{
  "dataset": "struck, bounced, scraped and rolled objects made by modal synthesis",
  "hop_length": 160,
  "stem": "single",
  "nesterov": true,
  "batch_size": 128,
  "epochs": 16.1,
  "decay_fraction": 0.4,
  "warmup_steps": 490
}
Rows from block 2, named by matrix and row number. Rows with one number belong to one channel. Each number is 128 + 32 x the weight over its row's rms, rounded and kept within 0 to 255. All counts start at 0.
# convs0: first 3x3 conv, stride 2 (model.blocks.2.convs.0.weight, 96x64x3x3), inputs 48-63, a 3x3 kernel for each
# convs1: second 3x3 conv (model.blocks.2.convs.1.weight, 96x96x3x3, transposed), outputs 48-63, a 3x3 kernel for each
convs0.68 [146 159 168 122 125 135 103  69 117 104 113 147 147 155  58 124 158  92 185 107 132 131  63 122 173 145 142 128 147 112 107 111 122 131 187 112 149  92 100 156  92 214  94 159 109 113 124 142 160 117 178 102 128  63 108 100 117 129  94  82 107  80  84 116  84 117 173 150 117 166 118 176 175 108 150  94 124 110 129  55 157 109  87 140  92  88 179 183 143 132 155  74 152 132 142  70 112 102 107  91  76 130 145 176 144 113 182 141 176 106 132 140 126  46 137 118  99 167 103 156 162 133 152 115 118 123 106 126 178 119  69 160 148 131  99 134 152 137 159 214 183 165 176 149]
convs0.69 [115 175 123 138  80 146 184 146 117 144 107 106 135 110 113 199  61 124  86 149 131 164 137 150  95 160 101 128 134 165  59 103 131 130 127 125 131 146 145 158 140 172  98 103 176 107 133 115 138  96 104 174 202 118  79 170  99 148 172  99 170 146 121 143 146 108 110 144 127 133 153 160 133 135 122 140 107 152 129 130  87 142 117 146 146  54 152 161 147 121 127 152 101  96  82 101 153 187 181 124 128 120 108 115  81 208 202 133 113 130 127 108 136  95 201 142 136 128 115 128 133 161  67 141 169  90 147 115 139 151 136 143 153 118 118 148 154 157 106 147 147 115 177 227]
convs0.70 [146 142 130  81  87  86 130 157 134 136 126 125 140 116  65 155 238 121 175 169 123 136 148 188  99 148 137  70 115 141 131 153 164 113  79 168  79 130  98 144  99 153 110 115 103 127 131 122 146 183 141 116 106 106 144  89 132  80 118 140 143 175 116 185  93 122 124 105 138 173 150 117 185 163 165 167 136 153 158 173 153 162  77 154 150  68  94 171  61 154 109 163 183 100 115 120 107 137 136 157 172 151 109  81 102 112 117  97 112 120 170 144  58 153 145 159 193 159  85 148  78  38 125  69 180 207 139 159 104 126 143 172 145 138 163 114 136 159 119 154 109 142 166 222]
convs0.71 [154 112 109 155 118 174 159  82 135 117 116 156 131 144 140 140 106  84  81 153 110 141 115 145 122 170 146  99 166 123 130 172 162 107 111  89 150 110 149 152  84 135 150 107 161 128 142 119 137  96  75 134 160 127 109 148 114 204 237 143  78 181  65 130 119  75 142 139 144 146 153 105 170 105 151 107  87 166 146 123 127 122 101 165 145  84 164 137 178 194 128 130 105 127 153 214 172 248 172  94 129 141 130 115 157 103 127 167 131  96 136 137 138 150 182 169 171 142 147 134 126 110 151 143 132 159 125 112 122 157 103 136 130  29 149 135 119 121 126 144 181 155 150 136]
convs0.72 [108 131  98  98 160  96 113 129  50 145 137 129 127 118 121 115  94  26 157 155 100 162 152 138 129 122 111 116 129 148 114 147  69 114 179  93 146 147  97 132 156 146 178 118 140 143 164 145 130 113 120 157 135  81  84 112 162 132  80 141 170 156 149 129 108  84  67 123  44 104 100  85 153 134 153 150 120 107  95 166 124 132  90 152 182 147  29 145 104 128 180 155 148  89   3 182 191 119 167 128 175 166 109 158 106  97 184 111 149 114 139 111 123   9 138 131  81 126  68 112 149  60  92 127  82 114 131 156 149  63 241 125 110 121 129 142 123 160 149 117 133 128 163 121]
convs0.73 [126 138 135  73  88 125 157 109 124 131 155 109 156 184 131 113 110 157  76  78 162 134 169  92 150 150 126 122 100 133 157  71 170 134 144 123  58 124  74 116 154 143  99 141 146  92 168 117 216 161 152  91  93 120 115 119 177  89 119 150 115  94 141 163 152 134 100  95 182 116 145 135 103 122 155 109 129 131 141 144 141 135 144 142 131 105 119 138 125 136 158 175 122  48 183 136 140 131 147 181 106 142 156 127 119 173 102 161 137  57 132 121  55  81 176 131 111 120 136 150  76 121 117 166 121 115 107 109 115 147 138 132 104 114 137 102 128 171 135 191 174 119  95 100]
convs0.74 [163 149 101 162 119  94  98 101 141 103  99 140 122 112 107 132 114 103  94 122  98 145 108  92  78  85  48 116 148 114 162 155 167 126  66  93 127 135 131 161  71 130  97 109  97  95 101 124  94 239 136 129 137 140 173  36  67  59 152 114 161 205 215  88 145 167 155 102  89  48 108 111 143 143 106 133  91  92 131 178 144  81 152 154 163 111 117  90  87 186 148  98 130 123  88  98 108 196 254 125 137 131 126 125 134 164 122 136 125 132 115 146 118 124 168 197 131 162 104 108  84  67 110 144 166 140 150 100 141 102 124  97 126 165 147 113 134 123 123 167 155 118 161 155]
convs0.75 [146 107 124  93  84  88 144 110 121 128  87 153 149  80  55 161 125  57 140 123 132 118 164 123 119 142  94 163  82 154 117 139 154 124 128 109  98 141 124 124 122 149  61 124 122 146 146 121  37  83 122 131 147 109 119 128 157  87 147 156 119 188 195 148  78 155 161 101 202 121 106 192 166 165 179 155 102 193 144  98 135 146 157  77 128  14 179 122 142 136  95 116  71 152 136 173 127 146 133 127 172  81 177  70 161 158 143 125 119 116 145 106  84 162 218 171 125 141 119 190 128  98 102 127 102 161 136 105  92 137  97 107 135 173 149 151 177 132 139 153 140 136 130 147]
convs0.76 [156 171 120 144 136 108 114 108 111 158 166 175 123 139 111 123 150 179 128  55  85 125 164 120 137  96 138  80 135 131 107 102  84 167 123 127 142 101  63 103 132 101 115 153  98 157 192 116 122 152  98 118 108 138 116 133 136 197 143 192  89  96 128 134 133  90 105 113 128 147 131 109 115  67 138  86  99 165 122 124 138 127  58  96 142 124  99  95 111  70  95  48 102 146 176 149 187 108  78 122 128 125 139 206 230 108  68  64  74 139  94 142 126  81 169  91 136 127  94  83 111 100 120 141  71 149 114 125 116  64 142 133  94 136 150 104 124 159  96  81 190  96  95 146]
convs0.77 [130 141 109 140 197 122  93  91  77 149 136 155 144 150 198 132 156 119 114 157 150 100  99  56 192 177 168  89 149 187 140 134 122 105 184 150 129 116 141  84  54  64 176 169 181 129 159 137 139 102 129 113 117  88 117 134 155 199 192 157  67  72 145 144 111 136  87 148  71  93 104  69 126 119 162 145 108 152 139  71 113 103 153 106 150 136 108 139 136  98 119 150 134 113 106 139 155 218 136 115 134 129 101 148 125 137 170 109 122 126  67 122 159 162 197 113  98 155 113 109 214 130 167 128  56 142 154 127  81 133 112 138 123 125 149 144 166 111 116 156 125 143 162 113]
convs0.78 [122  76 156 116 107 116 122 110 129 119  90 189 100   0 206  75   0 252 134 134 170 124 141 175 108  77 128  94 140 103 126 145  95  69 160  72 137 126  80 108 138  72 165 174 107 153  83 181 132  59 169 146 133 118 130  91 143 124 143 157 128 113 142 138 150 134 127 202 133 118 189  85 174 153 124 120 178 121 150 141 148 127 132 130  95 160  97 106 134 105 151 100 110 192 116 110 162 132 148 111 117 143 144 107 184 128 114 103 190 114 125 120 115  92 122 195 110 135 112 138 168  92 140 136 148 139 109 115 157 134 106 168 143  46 146 108 167 125  53 184 113  64 235 109]
convs0.79 [131  95 110 107  85 129 172 122 146 166 139 151  85 137  73 164 137 142 196 188 152 174 123  89 128 124 109 134 154 133 113 133 126 137 180 144 179  53 196 146  53  98 125 100 176 144 102 102 167 183 113 141 122 157  87 140 120 129  98 109 132 137 153 152  66  91 112 123 125 105 122 191 163 186 138 119 160 138 109 161 105 138 109  95 109  81 120 143 114 114 149 167  61 203 105 179 157 168 110 174 159 102 136 133 144 145  90 153 144 108 133 120 169 131  57 153 139 186 135  99 166  44 116 129 141 130 117  50 181 123  80 154 154  72  79 114 191 137 141 162 118 151 213 147]
convs0.80 [122 140  95 150 105 144 146 109 159 112 103 141 128 113 172 137 143 140 120 128  87  92 137 131 145 178 109 154 117 132  89 147  66 113  78 108 102 188 120  99 136 110 174 139 163 117 139 178  79 143 108  91 107 107 115 173 144  83 147 131  78 192 109 164 129 176 161 153 133 137  70 137 106 146 111 157 110  54 141  70 129  45 124 104 102 115 149  41 122 111  82 124 102  97 149 156 139 176 163 141 137  79  92 196  69 110 180 135  80 120  83  89 110   0 114 123  85  99 141 165 145 170 126 120 125 178 145 154 115 151 153 110 115 135  87 110 104 167 129 133 139 113 136 162]
convs0.81 [116 133 124 129 144 139  88 142 148 116  90 145 122  82 121 195 105 138 171 133 121 143  78 144 121  83 201 139 137 131 129  91 124 113 105 154 139 148 137 151 115  89 161  85 148 126 150 116 138  89 199 135 122 161 121 131 131 144 165 139 120 201 219 142  77 128 106 125 183 122  53 191 143 112 128 124 111  88 113 179 128 117 137 126 101  87 167 100 109 152 118 152 116 137  88 149 136  80 165 117 142 116 124 121 129 166  29 223 107 151 137 105 142 107 128 140  74 116 124 119 134 137 112  77 109 165 129 149 119 146  94 186 101  88 197 157 145 121 152  93  96 103  99  62]
convs0.82 [159 198  84 138 169 121 141  91  74 113 161 100 141 133 120 136  93 174 142  74 106 128 140 125 131 132  96 119 160 106  96 141 101 102 113 129 131 136 106 103 103 138 143  99 175 170 127 111 130 165  85 103 169 159 108  86 146 121 114 147 163 146 142 132 107 138  56 126  96  81 183 146 159 157 153 215 107 130 169 160 112 111 131  86 141 141  95  85 153 137 132  54 141 148  82 144 158 123 136 161 145 118 167 100 142 124 146 108 135 115  71 173  39 121 145 133 126 134 124  94 126 138 111 113 122 147 155 136  84 153  98 127 128  99 151 131  75 105 157  88 112 139 169 137]
convs0.83 [159 187  91 160 133 156 127 179 122 130 119  77 123  99 142 106 130 197 138  73 101  99 107 122 131  67  92 167 144 100 118  93 165 122 149  90 131 105 127 131 153 144 150 114 131 133  82 149 143 148 102 137 156 145 131 110 134 192 182 146  82 103 119 166  96 131 131  83  93 184 122 127 137 151 155 159  88 189 160  85 123 151  97 190 135 150 158 132 141 176 124 118  98 120  92 158 114 115 196 150  72 144 137 117 132 105 186 110 159 149 159 103 118  79 210 164 133  96 117 111 161 145 103  86 139 130 162 108 109 122 156 115 113 122 173 134 131 163 111  43 158 195 132 165]
convs0.84 [135 144 114 117 125 133 123 140 138 138 114 122  75 151 177 101  94 171 147 144 139  76 128 122  96 190 206 121  96  80 107 120 133 146 149 125 119 117 147 153 169 172 144 156 137 124 122  77 123  47  69 105  97  84 131 195 168 104 131 147 122  69  63 146  91  54 112 208 192 120 119 115 106 128 121 135 159 118 102 123 137 118 104 105 123 117 114 100 120 113 140 142 105 122  71  53  72 210 255 143 134 138 128  65 122 141 232 223 117  71 107 100 160 155 147 231 185 107  98 110 146 134 135 175 131 133 155 137 125 134 116 146  85 100 120 127 104 113 156 143 106  92 133 112]
convs0.85 [163  96 142 146 104 128 116 163 106 134  43 165 169 101 116 153 181 139 132  93 117 145 156 151 103 105 142 145 138 153  76 131 136  88  45 120  72 134 148 141 181 116 117 119 137 153 107 121 144  99 124 131 208 114 177 106 165  94  78 145 182 145 129 105  86 126 139 154 127  71 123 140 181  94 127 118 153 173 131 118 111 143 117 126 175 106  93 120 114 141  68 113 122  95 117 173 111 105 181  98 140 142 101 110 113 166 132 105 116 207 139 140  75 122 130 119 132 108  85 175  81  85 110  87 123 143  65 142 171  51 172 105 154 117  64 178 149 134  97  90 127 146 121 125]
convs0.86 [119  87 124 135 150 117 113 118 109 104 162  91 170 123  95 150 154 163 182 130 124  83 164 163 113 104 156  93 161 132  99 143 150 136 124 140 103 134 168 148  18  98 128 106 170 143  81 124  97 122 129 141 126  81 101 131 128 254 164 112  95  93 114  64  88 133 231  85 100 126 127 128 102 144 143 180 118 106  71 133 147 114 146 187 142 119 103 109 150 129 119 141 139 161 179 170 114 133 153 120 129 116 132 112 138 109  65 134  91 177 119 155  54  74 156 148 150 110 103 136 125 121 112 103 194 130 122 113 174 100 162  99 126 134 112 118 134 127 109 136 142 176 145 150]
convs0.87 [124  99 106 117  94  57 143  86 102 133 180 129 100  84  91 117 154 138 112 118 121 115  78 130  67  66 108 121 109  96 183 112 132 111 112 102 205 132 142 143  86 160 169 167 120 108 111 127 101 121 155 124 177 113  97 119 153 141 173 123 101 187 183 168 132 153 125 128 135 126 122 121 143 127 140 150 155 136 145 185 132 166  87 135 106 133 123 141 102 141 144 134 139 112 114 153 127 149 111 144 173 155 141 118 141 112 130 124 103 109 117 104 137 121 142 181 163 138  88 111 164 127 132 136 107 154 156 157 153 156 152 165 138  96 119 152 156 104 169 235 129 139 157  95]
convs0.88 [135 162 120 114 101 165 135  99  81 165  79 115  94 159 151  82 198 131 125  77  89 112 171 148 136 151 114 114 137 153 124 164 184 111 108 111 156 142 150  99 103 178 120 103 128 121 125 130 173 133  91 123  61 103 146  74 122 189  85 162 196 125  32 117 114 111 116 118 167 102 133 120 110  76 115 115  99 110 121  96 157 100 135 114 147  94 134 123 115 118 149 102 127 210 176 201 153  90  29 117 119  98 123 124 137 102  52 143 110 154 124 140 194 127 106 101 117 145 114 141 151 130 240 132 112  88 110 125 167 127 144 138 143 144 145 139 150 105 123 194 139 144 138 163]
convs0.89 [105  76 144 159  71 176 128 172 156 103 109 143 130 119 147  87 128 145 113 127 153 149 107 165  95 145 137 153 159 104 146 151 141 138 181 124 121 141 146 181  91  93 126 236 135 131 131 132 115 122 190 101  73  83 110 177 153 130  97 104 168 101 119 113 148 117 164 204 174 139 129  87  94 111 105 179 231 103 141 136  80 154 148  98 141 110 111  99  82 153 140 121 132 116 113 106 131 203 161 129 109 103 159 106 110 119 234 184 135 125 121  98 155 132 205 145  33 124 116 106 136 130 106 140 172 132 129 107 132 132  77 170 146 102 142 135 126 121  39  91 226 184 182  63]
convs0.90 [150 162 138 168 179 184  95 121 131  81 137 110 113 101  94 121 168 106  80 157 202 105 129 115 175 128 149  93 115 164 169 122 116 148 143 152 120 100 121 142 123 120 126 130 159 104  90 135 110 139 185 111 144 142  97 151  44 101 108 121 118  69 109 124 158 133 122  68 111 124 113  92 115 173 146 127 137 151 126 160 158  84  64 135 146 171 201 153 135 145 113 108  98 140  35 111 255  56 159 155 129 122  83 105 129 157 106 137 111 153 130 107 125 160 114  83 143  89 100 170 169 115  93 132  83 116 125  93  99 126  76 101  99  94 101 168 204 170 126 117 120 121 135 178]
convs0.91 [132 162  96 170 153 130 120 157 117 139 125  96 139 167  84 146 153  89  89 123 172 109 166 148 127 143  72 122  97 103 132 163 105 135 116  92 128 156 185 176  89  71 100 103 100 130 170 104 164 183 143  77  85 157 129 111  80 158  89 109 110 150 112 110  85 187  87 168  95  95 197 139 125 156 141  87 168 112 119 144  95 163 129  96  89 133  60 130  99 103  98 132 148 124  99 159 118  56 138  59 151  95 119 134 145 108  94 124 129 114 116 118 103 169 115 163 162 114 108  97 149 146 116 121 148  86 156  96 183 157 164 162 127 116 168 159 164 122  94 146 103  97 113 114]
convs1.68 [121 116 142 107  97 100 124 144 130 115 112 114 184 189 152  86 127 179 127 187 141 171 214 215 154 170 137 115 128 118 162 172 193  92 170 177 102 154  98 150 166 127 164 184 145 107  96 121 107 142 117 142  92 119 175 125 131 133 154 174 116 124 144 116 132 131 140  71  94 124 135  85 165 119 186 111 130 150 157  98 146 134 158 147 140 186  55 175 126 194 100  93 159 174 201 178  79  89  55 156 101 157 127  77 130 177 110 206 142 163 133 174 117 177 176  86 140 139 176 147 118 173 106 142 215 179  96 109 169 100 121 174 104 121 104 114  99  74  95  98  96  96  56 100]
convs1.69 [112 124 131 111 170 157  86 114 180 120 167 169 133 207 165 134  88 109 146 108 100 140 149 158 147  96 149 146  95 147 135 158  94 158 119 146  81 111 133 133  48 169 153  95 148 127 110 132 102 137 118 121  94 113 111 174 143  86 184 155 140 158 145 135 191 114  97 200 138 123  64 115 133 101 114 121 117 164 161  73 101 115 112 128 112 100 142 131 154 100 172 135 133 109 191 155 135 160 106 128 134 108 121 171 115 159 143 168 101 174 127 111  73  64 150 140 119 125 154 110 115 119  89 139 132 165 124 153 140  92  94 113 189 132 115 141 125 104 179  91  91 118  87 127]
convs1.70 [124 124 144 167 137 128  94  88 137 125 130  96 106 126 144 115 115 113 111 118  84  69  72 116 113  69  74 116  91  98 108  66 114 115 117 154 126 151  87  67 202 133 168 181 126 155 153 113  87 108 106 163 108 142 124 140 110 151 151  84 145 112 151 152 103  92  97  65  65 165 110 100 121  68 153 188 231 148 147 175 207 156 136 148 135 151  54 146 112 112 100 115 129 138 168 101 152 142 117 122 116 100 164 155 139 134  94 131 126 100 147 131 128 195 138 124 132 121 120 114 176 171 122 104  73  78 132 135 135 152 170 100 113  83  98  44  94 135  76 164  59 139 118  85]
convs1.71 [147 149 131 114 136 103 123 111  67 129 141 115 115 190 166 133  96  76 110 162 144  93 164 132 112 138 142 122 116 136 126  93 147 136 155 178 145 108 165 114  58 120 153  97 131 140  77 140 170 199 208 143  70 125 122 138 164  95 153 174 163 120 134 137  74 161  77 101 122 115 153 165 131  84 101 159 162  64 138 150  93 161 113 124 121 105  64 165 126 107 148 118 163 158 182 123 114 172 125 135  91 113 173 157 122 186 156 147 127 105 111 163 180 187 157 140 141 125 130 133 163 135 110 131 109 153 132 125 206 126  91 200 117 101 164 116  98 117  90 132 100 120 132 122]
convs1.72 [101 150 116 136 168 138 171 199 147 109 155  93 189 119 118 112  82 101 130 134 135 119 158 143 131 141 106 146 129 127 178 117 191 104  99  88  98 151 121  96 123 159 111 153 117 147 171 124 108 180 227 155 205 207 153 163 149  84 124  98 122 129 100 122 160 123 168 130 161 142 177 109 123  98 145 103  80 123 139 125  80 125 158 107 117 110 111 118 110  93 121 162 128 185 140 145 128 163 146 130 139 106 134 111 112 103  91 100 129  91 156 129 123 109 149  93 123  87  57  87 185 195 144 121 169 149 108 213 113 100  89  82 103 124  83 149 179 122 202 218 158 117 140  98]
convs1.73 [145 120 154 167 120 192 154 134 231 119 140 117 134 100 161 170 161 119 119 131 179 127 144 104 177 105 148 120 100  93 148 116  49  77  82 123 142 113 123 120 133  94 177 215 152 136  70  45 142  67 102 130 140  86 147  71  88  81  58 115 100  63  63 129 125 124 161 156  99 159 180 148 132 115  98 126 126 125 104 114  52 140 123 127 120 146 150 131 123 139  97 123 135 113 101 133 133 125 108 148 150 123 133 187 156 118 165 156 132 144 103 170 148 126 107 150 131 120 171 117 127 156 110  91  89  84 129 146 137 148  71 189 180 117 136 129 100 131 125 197  99 133 166 145]
convs1.74 [ 97 147 124 104 186 147 108 115  74 166 152 100  93 134  75 145 117 124 113 145 106 147 127  88 120 152 148 134  82 106  86 149 151 108 154 119 138 115 129 147 152 151  87  87 112 126 131 147 169 142 127 138 141 170  98 142 139 104 143 123 115 138  77 149 105 126 113 103  94 111 116 122 132 126 159 111 149  97 136 121 119  94  86 134 114  79  61 109 139 121 124 182 156 111 109 117 132  85 156 120 196 123 108 142 140 164 190 154 124 106 145  74 130 117 105 147 112 156 145 134 159 222 172 138 145 147 116 160 110 192 157 144 110 128 132 118 135 137 126 110 171 139 168 145]
convs1.75 [107 135 126 117 157 150 153 220 132 112  80 118 133 122 114 127 123 143 121  78 131  81 175 165 128  73 131 184 161 159 113 171 108 107 209 124 139 115 162 130 140  98  85 154 117 110 172 128 169 226 140 117 184 165 129 164 139 128 137 135 108 165 113  97 117  97  87 122 120  90  99 123  86 124 131 110 110 153 138 123 175 116 134 104 162 122  62 128 134 113 124 111 150 102 234 160 121 194 159 131  41 149 138  91 156 143 130 146 133 144 132 151 238 108 106 162 102 136 137 104 155 167 106  91  73 107 137 107 169  92  72  62 135  91 141 102 150 150 162 100 145 123  44 105]
convs1.76 [153 105 198 166 190 152 121 164 157  83  91 101 141 153 130 172  35 112  86 137 122 113 109 151 108 111 141 146 145 142 105 135 172 125 115 134  96 132  80 159 145 101  62  73 106 132  89 153 100  79 130 162 137 133 145 185 133 184 183 140 210  96 148 144 108 128  72 121  89 125 135 143 143 166 145 115  70 110 145 154 161 120 151 127 101 170 183  88 235 154 125 148 146 134  49 134 129 116 140 133 155 108 120  25 110  93 145  91 122 184  99 128 190 147 144 168 111 113 196  76 144 207  87 122  81 142 156 130 143 119  38 116 148 144 100 161 139 126 133 134  94 158 132 150]
convs1.77 [ 94  98 114 153 120  84 142 119 179 114 169 148 203 207 148 122  93 109 105 138  84 118 110  91 150 111 148 120  93 120 114 113 142 131 116 159 112 108 130 131 135 195 152  75 133 138  52 134 161 138 137 108 118 165 148 114 138 124  96  55 126 102 112 138 158 133 139 142 101 161 123 121 142 138 149 156 154 129 111 170  63 121 156 123 144 208 133 126 141 132  79 131  60  80 128  88 156 132 114  90 154 125  71 119 111 119 184 147 114 132  85 116 104  75 147 124 162 122 140 118 163 111  66  66 125  98 148  77  94 144  98 148 187 115 120 128 167 116  92 189 123 121 121 131]
convs1.78 [145 124 127 114 152 128 108 117 113 126 125 115 172 208 158 124 147  87 146  85 117 163 222 139 130 133 128 113 162 113 142 208  90 133 166  93 118 165 139  62 168 121  99 178 125 144  47 150  88 103 176 137  35 186 173  90 149 144 184 193 137 177 124 145 181 161 121 141 135 153 131 167 163  90 135 154 104 135 155  77  83 138 110 155 142 164 168 122 107  78 148 137 170  93 120 154 135 181 155 123 150 104 132  93  88 173 103 169 135 134 146 129 135 136 145  79 118  75 142 100  94 122 152 151 117 114 105 127  91  87  69 119 159  63 144 113 138 109  98  86 142 106 123  99]
convs1.79 [103 138 110  98  90 106 100 189 100 143 140 112  67 142 119 121 126 116  99 156 129 166 182 140 141 111 150 133 148 147 102  80 118 150 140 160  96 156  97 104  85 118 151 175  78 123 178 130 104 173 147 116 157 144 101 131 120  60  85 117  86 146 105 151 122 210 182 164 137 103 140  62 154 133 129 144  96 137 142 157 125 110  65 136 136 174 149  82 126  63 150 166 131 106 174 126 104 122  93 161  75 167 150 141 174 112 154 199 103  46 146 167 132 124 171  91 131 136 168 101 113 151 131 102 148 125 111  96 162 134 150 152 112 143 129  95 114 142 168  95 151 168 104 110]
convs1.80 [101 119  75 124  37   5 180  86  92 156  98  98 134 182  63  94 168 101 128 120 118 113 181  85 127 173  48 120  92  93  86  52  77 170  90 124 167 103 156 124 123 186 135 129 125 138 131 112 152 161 104 126 150  80 101 110 100 125 108  96 129 140 123 143  68 146 106  82 203 132 103 124 138 161 141 167 134 114 111 153 174 138 151 135  96 109  93 115 137 165 126 130 126 154 186 117  87 110  97 160 115 108 140 189 113 166 166 101 155 160 127 146 149  88 131 183 112 146 129 107 124 127 155 116 139 115 148 172  90 133 196 115 154 205  92 174 126  72 105  89  58 125  60 131]
convs1.81 [128 149 118  87 154 155 121 124 131 149 128 111  80 137 140  93 132 130 101 122  82 108 143 113 145 108 159 137 162 152 138 236 144 127 189 140 109 134 149 131 159 105 120 129 141 104 147 117  88 160 151 127 118 170 100 117 111 106 192 123 106 101 121 125 167 158 144 146 137 168  94 186 132  99 111 151 172 112 170 110 112 125  80  84 110 194 167 115 105 120 146 172 123  99 151 117 101 131 113 146 153 113 169 153 108 159 144  84  95 123 162 170 186 170 171 173 108 118 130 146 131 193 194  70 124 115 116 133 115  76 124 170  98 113 140 139 106  86  94 124 123 153  63 120]
convs1.82 [156 131 124 112 138 199 156 122 163  93  81 145 110  94 138 116 139 147 119  99  85  97 107 102 160 112 116 152  91 110 112 133 117 123 139 100 112 154 112 127 193  96 113 160 157  98 183 110 169 197 129 113 160 117 138 112 118 152 139 158 110 141 132 102 153 128 143 112 143 118 112 151 154 122 127 110 158 175 107 164 134 138 149  67  96 118  53 169 126 134 159 131 180 170 219 230 128 101 192  90  87 134 137 164 133  72 100 120 106 148 122 110 142 130 121  89 107 139  83 114 143 102 118  86 116 155  89 150 108  72 109  95 133 158  88 107 174 124 137 151 233 122  57 204]
convs1.83 [116 209 139 131 213 166 121 185 176 111 110 110 142  92  88 112  84 115 136 109 147  90 131  72 149  82 145 148 139 102 189 185 142 156 187 210 104 158 108 156 135  75 137 139 103 152 187 161 131 223 105 145 173 151 119 138 142 150 186  80 179 108 125 143 160 121  90 173 111 132 150 157 125 140  69 107  88 135 186  76 122 125  88 126  69 131 112 161  72 117 154 133 110 133  61  90 138 127 106  75 109  89  86 141  94  90 157 121 127 124 113 149  84 110 109 118 143 139 155 125  83 125 155 108 141  94 152 166 123 130 151 142 104 165 125 111 126 154 126 123  87 130 141 130]
convs1.84 [134 113 132 106  98  76 137 146  92 113 152 151 116 182 150 156 118 139 154 175 147 144  92 110 114 186 172 122 101 105 104  93  65 130 123 124 117 100 117 152 148 125 128 100 159 134 133 134 108 103 146 119 136 111 122 108  64 183 157 179 111 100 176 139 119  75 111 147 150 141 142  83 166  87 144 152 198 159 116  73 120 145 107 137 160 126 117 127 179 170 102 125 107 161 117 139  94  85  79 123 102 160 156  49 141 121 127 157 103 123 151 125 113 106 111 182 174 149 165 129  94 118 154  87 119 136 140  49 120 113  80  85 112  85 138 145 127 116  87  77  96 154  97 150]
convs1.85 [153 126 141 131 106 109 136 108 157 156 123 112 136  62  82 141 119 106 109  80 169 127 106  91 175 130 168 129 129 105 133 134 141  87  68  48 102 110 159 131  91 138 110 153  83 110  49 112 143  87 164 112 102 100 186 143 131 116 161 184 157 125 126 137 185 142 122 192 112 147 133 171 160 170 140 129 174  75 130 102  86 103 130  60  90  55  48 134 186   0 124 151 174 135 125 174 158 134 182 139 143 158 149 123 169 127 112 147 134 107  93 103  90 137 120  71 132 142 121 118 134 160 135 144 157  97 111  64 149  63 144 147 140 193 106 137 130 114 162 119  76 161 154 140]
convs1.86 [128 111 107 135 161 174 101 140 159 129 110 116 129 146 231  91  83 172 145 146 119 145 166 165 119  85  89 115 132 134 126 185  69 182  68 116 134 139 131  89 139  83 131 102 124  93 120  64 124  44  52  93 186  91  75 123 136 101 150 178  73  89 156 168 133 123 111  89 166 143 116 112 104 153 127 139 163 160 100 107 163 102  94 110 161 143 157 162 122  62 142 120 124 118 125 128 126 119 122 120 156 129 175 210 189 103 118 161  84  73 140 154  70 200 169 157  98 121 133 109 153 174 169 101 111 125 115 148 114  44 110 114 135 148 165 103  89  85 120  78 129 137 137  88]
convs1.87 [134 132 109  85 141 134 138 197 121 158 118 123 125 159 139 108 107 185 128 124  92  69  80 110  84 145 103 155 144 122 174 165  96 104 136 100 114  98 141 149  90 139 125  52 107 138  91 101  97 106 136  92  96 113 150 130  93 120 127 159 109 105 125 139 153  79 133 125 138 133 124 134  98 101  77  87 111  92 151  98 165  92 193 145 153 196 131 156 211 188 151 116 163 139 122 160  61  97 153 123 129  90  92 172  94 130 157 156 123 133 134 160 147 142 148 166  84 108 145 138 102 109 117  70 144 135 107 146 108  89  68  85 118  89  97 157 136 131  43  52  83 121 142 124]
convs1.88 [156 130 131 162 140 102 117 165  76 128 139 134  89  88 131 143 223 148 124 123 154  97 130 177 106 162 180 127 146 143  88 150 103 112 157 152 140 130 134 123 146 154 138 106 138 124 129 169 125 142  98 117 156 126 138 134 148 173 157 139 110 164 144 110 138 135 152 224 157 147 240 163 161 127 124 188 142 162 111 113 133 113 104 153 137 188 167 109 114 144 156  77 110 116  27 100  91 128 162 126 120 145 154  73 173 109 124 155 132 136 160 120 116 127 140 128 151 144 181 153  84 216 140 149 171 107 117 106 118 114 103 138 106 127 172 119  82 164 107  81 212 127 164 152]
convs1.89 [143 133 102 172 202 159 158 158 153 125 178 107 109  69  63 142  85 101 133 140 140 189 110  77 129 159 131 141 116 137 101  51 155 149  96 112 133 121 151 112 133  91  98  97 104 112 122 149 128 148 109 114 101 115 134 140 138  95  69  41 147 166 113 139 140 151  92 167 137 123 135 142 113 143 159 153 202 130 160 119 119 130 125 148 180 193 121 118 134 139 126 118 106  99 182  24 129 112 118 157 131 135 148 172 146 136  83 116 114 123 140  43 115  81 160 109 109 137  77 100 144 138 110 114 146 107 155  88 125 146 115 124 123 110 105 106 140 162 154 122 134 100 122 144]
convs1.90 [139 110 128 140 122 115 150 154 141 161 165 104 112 168 146 152 102 132 126 131  51 145 145 137 116 129 146 102 125 118  91 104 163 194 167 120 104 111 133 145 159 107 189  83 123  98 163 164 135 181 189  93 168 106 187 154  90 104 115  93 120 114  89 137 110 124 105 102  93 148  84 134 112  94 132 157  39  89 130  87 134 163 109 143  73  19  80 111  80 123 130 185 123 135 125 130 174  97 119 106 165 112 103 202  81 122 177 129 123 108 128 126 158  90 161 174  74 153 128 162  98 180 116 172 159 162 119 111  99 136 141 106 125 130 106 129 144 170 118 133 111 137  42 166]
convs1.91 [111 176 157 134 125 148 174 196 144 121 151 100  93  90 120 131  87  71 118 100 139 126  59 126 117 106 137 127 133 121 115 110 115 147 117 118  96 143 137 147 154 118 140 162 162 145 116 136  95 115 134 106 158 117 119  83  81 168 104  36 136 184 122  99 114  68 131 107  79 124 133 120 108  93 139 124  84 139 156 135 163 166 151 113 191  68 170 174 123  70 151  95 138 143  86 112 159 200  94 112 111 147 140 147  77 133  61 156 157 126 135 193 148 148 143 158 123 150 124 153 109 149 140  92  59 110 178 105  83 129 150 144 109 100 133 122 137 132 137 107 168  89 119 100]